From a checkpoint of a small segmentation model.
Model: 8.42M parameters, 48-pixel images, encoder arch efficientnet, encoder norm batchnorm, encoder activation relu, encoder depths [4, 7, 4], encoder widths [40, 80, 160], decoder norm groupnorm, decoder activation silu, decoder widths [48, 96, 192, 192].
Training: soap at rate 0.0043, 4700 steps, held-out accuracy 99%.
Data: trained on made-up waving flags, 97500 training examples.
Rows from block 5 of the encoder of a small segmentation model, named by matrix and row number. Rows with one number belong to one channel. Each number is 50 + 15 x the weight over its row's rms, rounded and kept within 0 to 99. All counts start at 0.
Before each channel's rows are labels from the 100 images, of 14976, where the channel reaches its highest value: "colour at peak" is the nearest of a few named colours to the mean colour under the peak. Only what is clearly more common there than usual is listed. The data: made-up waving flags. In brackets: how many of the 100, against the usual share in percent.
# convs0: expand pointwise conv (encoder.blocks.5.convs.0.weight, 480x80x1x1), inputs 0-79
# convs1: depthwise 5x5 conv (encoder.blocks.5.convs.1.weight, 480x1x5x5, trained with AdamW), a 5x5 kernel
# convs2: project pointwise conv (encoder.blocks.5.convs.2.weight, 80x480x1x1, transposed), outputs 0-79

colour at peak: red (26 vs 3.2)
convs0.342:64 60 68 52 57 53 69 64 74 68 42 51 75 70 30 28 74 54 31 76 57 56 40 52 59 53 38 32 24 36 58 46 39 51 35 26 46 65 49 30 73 63 59 10 53 39 51 23 57 60 56 67 59 41 37 33 72 41 61 63 66 53 67 36 36 56 66 53 34 51 56 33 22 57 70 49 31 53 64 34
convs1.342:47 47 53 45 50 50 48 64 49 38 45 51 11 81 44 52 24 20 71 47 49 31 36 56 50
convs2.342:51 45 23 26 77 49 31 43 39 34 39 50 50 56 72 81 34 36 58 34 51 22 48 54 38 43 67 33 42 48 57 30 82 27 60 53 59 63 69 85 53 44 39 60 46 54 37 83 37 40 48 45 57 45 55 35 41 63 60 54 43 37 70 45 70 69 39 82 29 60 39 46 55 47 87 48 45 47 54 51

colour at peak: red (28 vs 3.2)
convs0.298:59 52 39 09 29 48 66 71 35 22 46 52 47 32 13 56 37 48 74 26 56 32 64 64 66 61 52 49 48 65 57 33 61 58 41 47 41 50 46 55 36 48 71 34 59 44 46 58 39 57 28 73 53 60 60 32 46 57 60 65 69 43 57 50 24 76 47 31 43 48 78 66 63 65 65 30 18 52 63 64
convs1.298:31 52 58 50 60 61 54 54 58 61 75 36 26 48 24 49 65 91 68 49 46 42 32 52 59
convs2.298:52 48 48 63 71 58 34 32 50 33 46 35 16 43 37 37 39 56 17 68 52 39 57 69 57 59 67 69 54 57 36 45 62 48 60 33 28 38 35 34 31 44 89 43 88 54 46 33 53 44 23 48 80 23 55 31 46 48 52 55 37 48 54 74 22 57 60 73 47 64 45 51 50 67 47 49 65 52 38 63

colour at peak: grey (65 vs 29.2)
convs0.74:47 76 55 66 52 35 52 54 54 53 40 42 55 63 45 69 68 59 64 68 31 68 62 62 51 33 69 64 15 56 63 63 57 69 62 32 74 57 48 84 48 44 26 71 21 45 58 51 64 34 53 54 49 45 42 55 50 33 45 63 71 38 59 52 49 49 53 49 73 20 09 36 31 30 48 39 49 29 60 26
convs1.74:52 25 67 40 54 59 50 72 26 66 48 43 80 63 65 44 38 75 38 58 70 41 68 46 46
convs2.74:75 41 68 65 45 55 78 65 38 55 45 46 73 60 46 71 79 57 41 58 30 65 79 49 51 46 35 72 43 26 64 56 55 66 37 40 48 35 56 68 34 56 44 79 50 38 83 44 47 42 68 35 60 29 64 48 82 54 52 49 56 40 78 62 59 43 71 69 48 47 42 34 21 27 51 49 49 50 58 27

colour at peak: grey (64 vs 29.2)
convs0.34:35 65 50 70 53 51 39 58 58 79 48 65 81 45 56 53 23 65 57 30 31 46 67 73 40 28 44 11 58 37 43 31 46 46 62 33 72 56 51 46 44 44 48 52 30 46 61 52 63 34 75 30 62 37 51 71 67 28 84 52 62 41 77 68 48 46 50 49 51 37 36 38 25 43 47 32 42 73 41 58
convs1.34:62 66 82 57 53 48 52 70 60 41 41 50 93 45 42 55 65 65 66 41 53 56 66 61 66
convs2.34:55 28 17 51 45 48 50 65 56 49 29 68 54 57 87 74 59 35 38 32 56 25 58 69 50 43 53 57 31 67 43 40 42 60 58 34 18 57 60 74 55 66 51 63 50 37 65 37 79 30 42 46 51 34 62 70 49 29 52 38 53 33 65 52 70 74 39 47 63 58 38 50 35 48 29 64 63 24 62 21

colour at peak: pink (27 vs 11)
convs0.315:37 49 45 55 62 39 49 53 59 34 68 61 38 26 56 64 40 78 52 65 55 35 89 61 66 44 70 43 81 37 52 39 13 23 48 46 23 20 23 16 61 47 46 45 42 67 50 44 48 67 37 74 72 62 56 65 51 59 44 39 41 61 42 43 46 61 37 48 79 36 65 61 58 53 39 48 39 51 60 43
convs1.315:47 44 42 41 38 58 74 41 53 59 51 64 99 68 69 43 42 65 50 67 52 53 45 44 51
convs2.315:24 38 43 71 34 37 53 61 60 43 62 63 59 45 63 55 37 52 39 34 23 53 63 67 53 72 45 73 60 34 57 33 25 42 50 39 47 12 30 52 43 63 44 22 47 49 58 74 49 62 41 70 30 43 34 78 65 74 62 55 51 46 33 43 15 61 47 24 72 50 62 50 73 41 31 49 49 59 70 53

colour at peak: grey (65 vs 29.2)
convs0.417:48 72 60 23 53 93 34 57 92 66 62 53 53 66 44 34 26 51 40 41 56 54 34 50 42 54 75 37 75 48 59 72 43 65 42 64 47 63 61 47 63 34 43 36 28 75 32 32 46 41 59 54 46 81 51 49 38 31 59 28 56 33 51 52 57 33 62 37 41 24 61 48 63 52 42 28 46 66 43 67
convs1.417:37 49 54 44 45 68 61 41 57 38 37 17 80 86 72 33 36 63 55 46 53 52 46 42 53
convs2.417:55 75 32 58 44 65 30 44 45 37 53 44 63 41 66 44 42 38 26 21 64 45 46 46 69 58 45 58 37 13 68 54 47 56 38 47 40 51 78 46 72 80 36 28 66 36 40 38 36 62 42 26 46 55 58 68 67 56 61 56 56 63 61 26 89 45 67 54 63 25 43 47 28 43 60 41 47 31 59 78

colour at peak: grey (68 vs 29.2)
convs0.56:52 38 62 51 65 64 51 48 81 55 48 35 77 21 53 44 46 38 52 68 41 38 61 79 49 45 60 45 71 15 40 52 40 42 48 52 37 41 38 28 73 63 65 47 63 66 44 64 70 51 55 72 54 36 33 57 28 80 34 43 37 36 53 22 29 81 64 46 57 62 81 42 48 53 53 47 67 58 26 39
convs1.56:30 48 17 55 45 49 53 60 37 35 42 44 84 63 63 46 39 38 53 44 38 38 17 53 34
convs2.56:37 48 53 35 63 54 36 43 78 71 81 33 51 29 87 38 42 40 31 60 62 54 57 46 75 65 37 43 54 19 55 58 61 48 39 37 56 45 75 84 77 62 46 28 58 41 36 41 45 68 45 55 40 64 31 49 60 66 62 60 68 63 51 32 60 62 78 44 73 31 55 31 41 56 56 56 54 44 46 29

colour at peak: grey (82 vs 29.2)
convs0.453:22 63 45 30 61 43 43 55 76 68 59 57 71 63 30 29 63 32 58 50 65 76 39 64 31 44 71 28 51 70 57 54 68 32 59 41 74 54 57 56 26 69 36 53 46 38 57 57 53 61 61 79 52 29 14 30 37 46 58 46 79 48 47 48 30 58 73 56 40 71 67 58 28 49 31 41 53 52 46 36
convs1.453:35 50 51 55 42 62 59 56 49 46 45 56 99 54 43 53 61 71 52 59 54 47 50 56 42
convs2.453:53 58 24 42 31 47 48 61 57 53 37 71 63 73 51 45 88 49 61 27 42 20 63 57 33 17 42 41 39 60 66 56 61 66 73 44 58 60 76 70 48 85 58 59 42 44 48 44 58 51 62 88 30 33 39 60 41 52 70 34 45 56 48 54 45 67 67 76 40 51 42 39 70 67 37 62 54 38 47 35

colour at peak: grey (59 vs 29.2)
convs0.197:15 64 26 35 64 23 72 54 59 41 56 32 34 41 44 67 47 59 66 68 52 38 58 53 89 39 77 53 53 12 53 39 52 54 56 49 22 60 46 36 55 57 45 32 58 57 56 53 58 47 53 79 64 63 37 69 36 62 28 45 60 55 73 47 32 66 51 46 70 33 42 48 50 30 50 36 33 19 43 43
convs1.197:50 49 49 46 44 50 47 50 48 49 35 79 86 28 61 21 56 26 37 53 46 43 22 56 56
convs2.197:41 50 34 45 50 76 30 63 55 26 31 37 60 31 61 19 54 47 64 69 50 32 58 61 41 41 70 36 35 30 35 55 59 54 56 27 52 72 46 33 59 47 38 26 33 44 48 71 69 39 42 80 45 58 35 73 49 81 47 68 88 46 44 79 49 68 42 47 42 42 41 54 64 49 23 43 45 50 34 45

colour at peak: grey (62 vs 29.2)
convs0.135:46 51 30 43 57 41 40 36 40 36 61 44 56 69 45 38 78 44 41 44 71 39 60 52 58 52 67 62 23 12 55 53 30 54 53 63 27 59 59 54 37 48 49 64 65 53 64 53 69 51 53 10 48 43 49 46 23 42 33 67 40 69 38 45 76 67 42 71 36 65 24 73 64 43 42 68 27 34 68 79
convs1.135:46 33 50 42 45 38 33 55 52 51 39 20 42 15 41 38 51 82 61 54 51 35 79 46 44
convs2.135:46 57 21 21 68 45 49 45 50 46 52 62 28 37 57 58 22 33 43 27 30 48 61 74 34 67 72 34 65 52 56 63 60 44 65 45 55 32 75 35 58 43 42 39 41 65 25 67 22 40 64 54 41 21 57 65 39 58 51 44 56 59 59 56 28 51 63 20 53 41 70 36 45 47 84 55 72 55 70 37

colour at peak: grey (72 vs 29.2)
convs0.113:43 55 30 33 62 73 42 64 78 46 38 66 48 28 40 68 33 56 32 55 51 42 50 41 60 56 53 67 82 47 51 60 32 78 57 66 26 69 55 14 51 78 31 53 54 53 38 33 68 59 55 69 53 64 32 42 71 54 46 46 39 56 59 40 44 48 79 34 60 36 50 44 73 18 37 31 35 52 41 69
convs1.113:14 42 74 40 36 62 54 69 44 35 49 55 27 22 25 54 53 37 45 39 46 49 51 52 35
convs2.113:34 54 45 38 38 57 41 30 78 62 66 40 58 53 45 32 65 24 75 63 57 36 53 75 46 32 50 58 50 40 36 56 41 38 46 53 66 44 48 55 74 45 53 66 34 42 48 64 43 70 47 78 49 55 37 38 00 65 51 41 60 44 15 52 39 54 26 47 44 52 67 35 80 50 53 67 43 85 48 71

colour at peak: grey (64 vs 29.2)
convs0.376:58 60 25 56 52 42 31 37 43 30 58 65 33 46 52 55 50 64 38 26 62 39 66 61 68 42 44 50 69 50 28 20 42 52 64 42 39 56 55 43 41 25 67 60 68 84 57 29 35 39 68 43 33 72 76 41 43 39 52 78 62 33 38 58 44 59 37 66 57 82 54 36 86 53 24 56 54 48 45 71
convs1.376:53 13 19 50 46 46 41 39 64 51 43 28 35 51 41 37 36 46 59 46 40 27 29 27 50
convs2.376:49 60 56 35 51 83 55 59 86 50 67 49 61 81 45 41 56 61 51 50 40 89 73 55 56 46 65 38 59 53 39 78 50 47 59 57 61 29 59 68 57 54 50 33 68 32 42 50 47 66 76 70 73 40 41 60 13 26 25 83 60 66 38 50 44 52 41 67 48 48 57 50 64 60 55 68 60 40 42 42